A small segmentation model, trained from scratch.
Model: 64-pixel images, activation mish, widths [64, 128, 192].
Rows from block 4 of a small segmentation model, named by matrix and row number. Each number is 500 + 25 x the weight over its row's rms, rounded and kept within 0 to 999. All counts start at 0. Numbers have three digits each. After the name is the row's rms in percent of the matrix's.
After each channel's rows are labels from the 100 images, of 14976, where the channel reaches its highest value: "responds to" is what is common among them; "peak on" is the class under the peak. Only what is clearly more common there than usual is listed. The data: rosettes with rotational symmetry.
# conv: 3x3 conv (model.mid.0.conv.weight, 192x192x3x3, each kernel summed), inputs 0-191

conv.18 101:474499508500461508527508494451531478539541507472497530455497462520453453486496499523489481484512480473476476479519470500501495511490539524476476553486485503487514516547514507499496497485469485529518520550479508496460520492530547474501531459447516505460487483519530534486472491512546496511479467478480485448499510493488508539532513491494495507513475542497511488464531539468464477497457512465480482495528471499513524548520490475531486493507522531498492488493515508485514548457468498486542501492500490453526518481538527471491508512468528449468451511507517503518481490523460526469
responds to: vivid
peak on: rosette

conv.191 085:508483520459522480505556505467489559487521419487520496506567502527509466510478543472468536468518526508491522474514532493469517469500506456518507484519515494514484536528542483507453537482500481473487493492493470500509498492477510489526521490498501532510477468526446496483502500506522478518563522511532482476523528495459516527490499484514474527442531496475514500519510508477542479507498499490510502498449524502476466473486523473510481548497520502543469527476494489500495486498536491467545485499469463522503534485488493488542492480489453488460517476523479479497479498511532551515
responds to: pinwheel; warm
peak on: rosette

conv.70 119:485543498494508485485505527529517490478507494511484497491556472509515492482489558560496508527476466449459488474531503468478513499503468472503502499508515512442487506471488532552478501548521482480493499522505541541510467506491513475479504500501500524513500463490531505536508503520553490536541507473510505494471539516527514488513518505486504521493501522493469469470496457495472463469488523543455527465467502504460536479503504541552505492553495532524517526473515508478502524510471520473497488448544451542542493499487494533481484508535509499511504546473480505485525497493482521453
responds to: grey
peak on: rosette

conv.33 096:519480466492522461501467539472507500516510536514516468491546561517511490492461482518460484478491527479516500486519481519515453441490482474526516504517507518501487489484503484482473522520533477471486473517552494508488483542523523500538481473521507544535490493540510485481472510531484536485453530491538486480471505543538520522471483454481544501482516457534517507479540477484492444508488464461473461485515482494469483454462484524454510506464495532498529494475520502480460533509524488479505519524474491496471547473494532507507512509489498513493494467499524450488514530517467484500
responds to: three-fold; grey; four-fold
peak on: rosette

conv.13 101:470518495528494506504479550514492497491479514535478518550536491533530451510532500515446490482518500565485497497479477503464518528504501463451508518526504519542496518492498499526477491497520493477464508505489534472482477529499480492512493501528582458497501520510515503492480493518513504492570502492508489523469539493444486507534499492515503458489504521515474494495566537476489519509472515510487496502501544503552485487480555504468492463551490503503520510486507530523506500512536472542523464501463429530494478491486491505494491462507441499539528492501484519522513509513508476520
responds to: grey; three-fold
peak on: rosette

conv.125 100:491495522519502503449455507527497492516541502478508493490499467502500469532468461527493492511517512499476495482497495522508491507483465506522495555513510492496453476500469509515451480495482487496475490495510499506471465515499503487459482521506554469491514469468544509531533463476530441502492519456531505482495533499492484460545530550569496472486512507543440495507493493494478536493454561553491473492499510530465504503466493518499502518488505494502503538462494455476488472503488514500492502569504432495525478510503539470515521477526505496505545487509476482498505516477502528535
responds to: three-fold; grey; earthy
peak on: rosette

conv.0 096:518506531463511566428489475484514544450505487492495484474523510479498511449481519504500494472517514479533555511480502455523529499523512466467495524501521494515522511486537435508472534518491520472544491511495530483522543496503501517494488538498479513500514475508482501488499469535535508525539514503522525495468547505528491501534488492495479551485529470525494499507531470532549460467508522490521480451541499514524492479494487458481485514519531510524501558479481513512506462489488530475472515472448528525472482483448513527536507486516498473488484504539511495467483517510508511490
responds to: pinwheel
peak on: rosette

conv.138 106:467471482511494480507466454511512506510496521462497542513506510512485485518443572495466511564485521540499525519506531493523465507503536497481483537517507490464484518514495497515473518465527480477525507515465536472520490442457480496504487472548495511508496491469534513516550486536491488535550489470481509478536472526513477529487511486514505473488494454463535496505516481492502488489506470525519505506500461506472516468488479464479462474490507491503506504533529522560506512484465481499488487492530533479485490512553549488520446545485502505490493470466467506521470514504508458461
responds to: ten-fold
peak on: rosette

conv.110 118:491561527456481504504521528492464491490544459523513535491514489480524481455458501481512531533493467485445523469470506491492540453507499460480464492430494453463487478466515513477491519491505495515482495547510517533524486530535550472492533496479520496481440493509482507512472536513536483540522509523499499517470494508551510495541483502507520531528503493481490489491516538529515507472520486485495456479473514524500529518472488529502484474549491501479551519466523509500503493526489486479466431515525479489476525500490510508491514502464509477456536520508496506533485489513516490492
responds to: off centre
peak on: rosette

conv.101 109:514479539529496486481545543540504510500472526563448502539508471532502524554480485519482522514478479488504558459525536522509502486472476488514497533501472512483510487497503492508527521464537502498499476468487579540507504482474511483484532508518489506491531462472505496526515572512519476503489494501485498483492492512551528514477498498544531491446498488504521521509462519503470548511486487536489528486502488541500497504480518533513510511540490506491516537529494452503517514482508481460496500506491513546525501527496481519500486534507459485510541487468475492518485558511515470445
responds to: mirrored; grey
peak on: rosette

conv.86 089:535464527463490503487512448478502466506530490491448490472496481518530515521504451510492514493483483489540524490479495496453512506494500517570496489484503497479497527492547528530503494478530472428484519502500560491526508511469501486509527507490523526474459479495495519530508474517446501525539522517509503477499524442494507494537483481473478511510518491480550481504486516468541534528503523516482501483508531498536520542506478503514558500518499491485495535510543495463485492497491470515487510516486496484445505517525501469497466496485450524530443457482546526509499474452511463502
responds to: off centre; mirrored; ten-fold
peak on: rosette

conv.15 094:415562506500487464495483526542475530446505471492520498507494499479520529453476463455450507471525477491501484541443519512491486498478533483507508509500525494506533502489484488492542502530497497460458517536496498475543526514492524535491499498497530515497520490470480525501493500515469518523527513494526479489494507553521495483494495500453468491514487567519499493477476522503483483500485562547508514507529508494501488451444474488517483499464518478524481497470512521478494515503509558501517494446464457532477489489500481523535488519493482474467501487492524455511496501503476511532
responds to: pinwheel
peak on: rosette

conv.173 107:477458454521485507497515461479525568527516474472518480542441492499491444470464515570490498524517510503505530538515518456495506529453507533480484465527453511508519501549488497508480508510461527504509478484501539485453481486464504526490512519461508483512471470530495502471487483501516520537481480482473470510500497497518514507533537531494500517491528515498500508484466485510538522532450491493486549495510472475490507518518511504503510516518500488488551498505504502524520539484475475466486477499478421490494484490497537482515489547442508528473481498506516470534497522483493512467
responds to: off centre; vivid
peak on: rosette

conv.32 099:535503507518502539451499520489488510496502462543503499516493506497512489437512504539516500524515537520504509477516465510474502467539516485474500503524500463487491520506492514508498501523479507490432484473482537477510494476497560473501502514503538549536500479484484494543522509519526489488494477508521491523508491497504504514461480484538477499480524521516477466528479576498488550507469477496491511447543475486499506497441536494495498544510484482430529474527471480516486500504502446499482466483505471480459462511489490514499504519539483520466503462494512515468508481571530499454
responds to: pinwheel
peak on: rosette

conv.105 093:545490514479488542524541435534441518509486476494497505535518514506483512529473489539487506474465526512512464511535503516524498498494532482484499557538509518522466511495495471505543540478516435478498469510477500487474487495488488495532557476466481455511515465511538482489521488523505468497537522534476543468532497474498512503478517478498484496442507504528503475503491522498497496512522502537479492515463436490501486523486508509529533538486479501488522501515508517484493546457529485468536514475455531538482515472490516512483439503513494505505507521540504495526453518496520486464
responds to: mirrored; dark
peak on: rosette

conv.168 093:493530517500480500515447501514485500492510470524520527489507483502505493515481512489539484466519483478532493466539517503499486501488483480524528520469461564505528488489498478531520482460426460499480492547542550528553518526435524481510511518537473464469517513487520491488482508480490546515526485519510478501502504506540489452510549490499512477492490546541522484481505501479483467508483483515489478503495470570478490498453490505516533511484515558484477463504510524500510567462494503511519496511504476520509459497498486484518454479514520502494525504471488539501508487517522454536
responds to: pinwheel
peak on: rosette

conv.28 092:481502462497529496464534535513489496536521517539513514524480525485513501488493477523452510518523525515503530490528471469506528515506519567500479473523542546471478476487513533519528576519492489528508516496439498425546518531524502502497495507495513529538513485508512506506488508538497480530506529498521459504470516481479478531525492511475457499475557485499492505445502524487516490500485524471535503527507501454501528497492474500503492537507480512517498523548491527462503476480481437479513507461460470484481479499517520481501493531490447518500484453476516476500497468526504474492
responds to: dark; ten-fold
peak on: rosette

conv.166 095:498512490524485490490515504499509499507493489463509517505470544526458492515481520527486530550521518492461478456483477477525457501492490485517486541518470502512504501492494498526501478449515519492470494521479518449521496472457500530507497429490528478512498477528554475494500499548515532492473521481541475532504494512507499554494495485461444489541554488486509481520529501490514506446457480462536523495461480482514502485546486481556445475494490489481519495515487476475491521502546494501474459478497505522530483490480495520543493550502529511527535487535486522510482472541504471487
responds to: off centre; pastel
peak on: rosette

conv.35 111:525514501471476495518525521489539460506503470491502538474481538517446486480498438501516534495468479511482506482510493507509505510469515505445442521501511526496539504527501511479528511494482480537494499496490515508506475478528490477474437478491505518522479498518506533518481500472491471494519463522530492526479529463491460486468538487502501502483562490516466477486504603502531498503510501505533529451494483434485530501489504496519472502502469529465516485487505514488481548535494477496477453467479443469517527496521531488478512473466507514481491500487505474494442512482483492515
responds to: off centre; grey
peak on: rosette

conv.91 087:471501465532504532501500488455498495536508483559446520463500496490460501476500465480503479514479515493501429508516497502476516459535492498510518535511511461541553498496473520512500471512507518506452495516505483519528534534454471507457528448484546495457517550509441523503501540504521505548504496530508487505498474512455509513498521530527484528527520524526481495485480492484543486534538492516505500480519505481493534523484471526484504475540458499473524542464490471510488504466545501494509508495467497544520514494517495506453512478515495510490476468500534509522457516516489519530
responds to: pinwheel
peak on: rosette

conv.66 125:521530487514474459501511539500544493527545529484476553491524475480469463532451529522485484503474506514517493443515453528483547505506513474501473501541502462470472515492483488523503486474500488520468518464505506522525473526475484473473515488511525471470537469462494528489471538528489469531495505513485459529504458489483501503499499437480506493460490537521452569484496485515494530479547518474492545455545471517483499475470485534463506514485512515491512483447470490497503487549508511528516501484535511507508515529492518485515476477504488465495515485536497489467509509484522489499
responds to: grey
peak on: rosette

conv.31 097:520518490492513516481490489465502515465524484529466511515494494467475520490439536537488499470464523503447503487485513501517484567469501497539478500508488465497461534526520535485520497515538512472446477540550464532513516517465516515494515471505537528501502496534476524511538500474480478500499506516467470497516477531466498488455471491525470451503523463538487487514522518482448464498518524483511494456490491538498456512524472485500532520530503498482529470530542516536479537487480510508483464539476468498485487498519505525475449533501488495529447479526529522512517511509486490504
responds to: mirrored
peak on: rosette

conv.121 110:512469477494451491513483518488454482526493468508507486537495517522532489522467521508451511488520487496540490510496496482468463492528504506501540537530494496523492520514464496516515501505478531516512506502498541483478485525485511523522562494501515492469466508523539514537517503492508511490517498500527513523488504545531472484541482546538470484441510572478509485514471491526553491492496500470517542513472511488492486491487451483533478551552498505504504537493445497471485506487457445539486491517497520470510468520510523522478492497519513497514537445535515502530496568496509465500
responds to: dark
peak on: rosette

conv.81 099:504514527505497495477482503504517536448476494487471539504505519538488481511476492481507484485521558504511516504493500502490507523485502491469547503497489522494519507538528477509488504519504433502483444499481487490487497549508508500540582503505507517504478472517510490500498480473476469461445502477499547523517468550521493495504489511502446509446535501483566511480502481492499496509532531505502506498504510495500549491536555493474494473511574448499513541460529508493478502524488484471484496467477467513496518486490473502506471527492487513495494434520500525492510540532446525526
responds to: pinwheel
peak on: rosette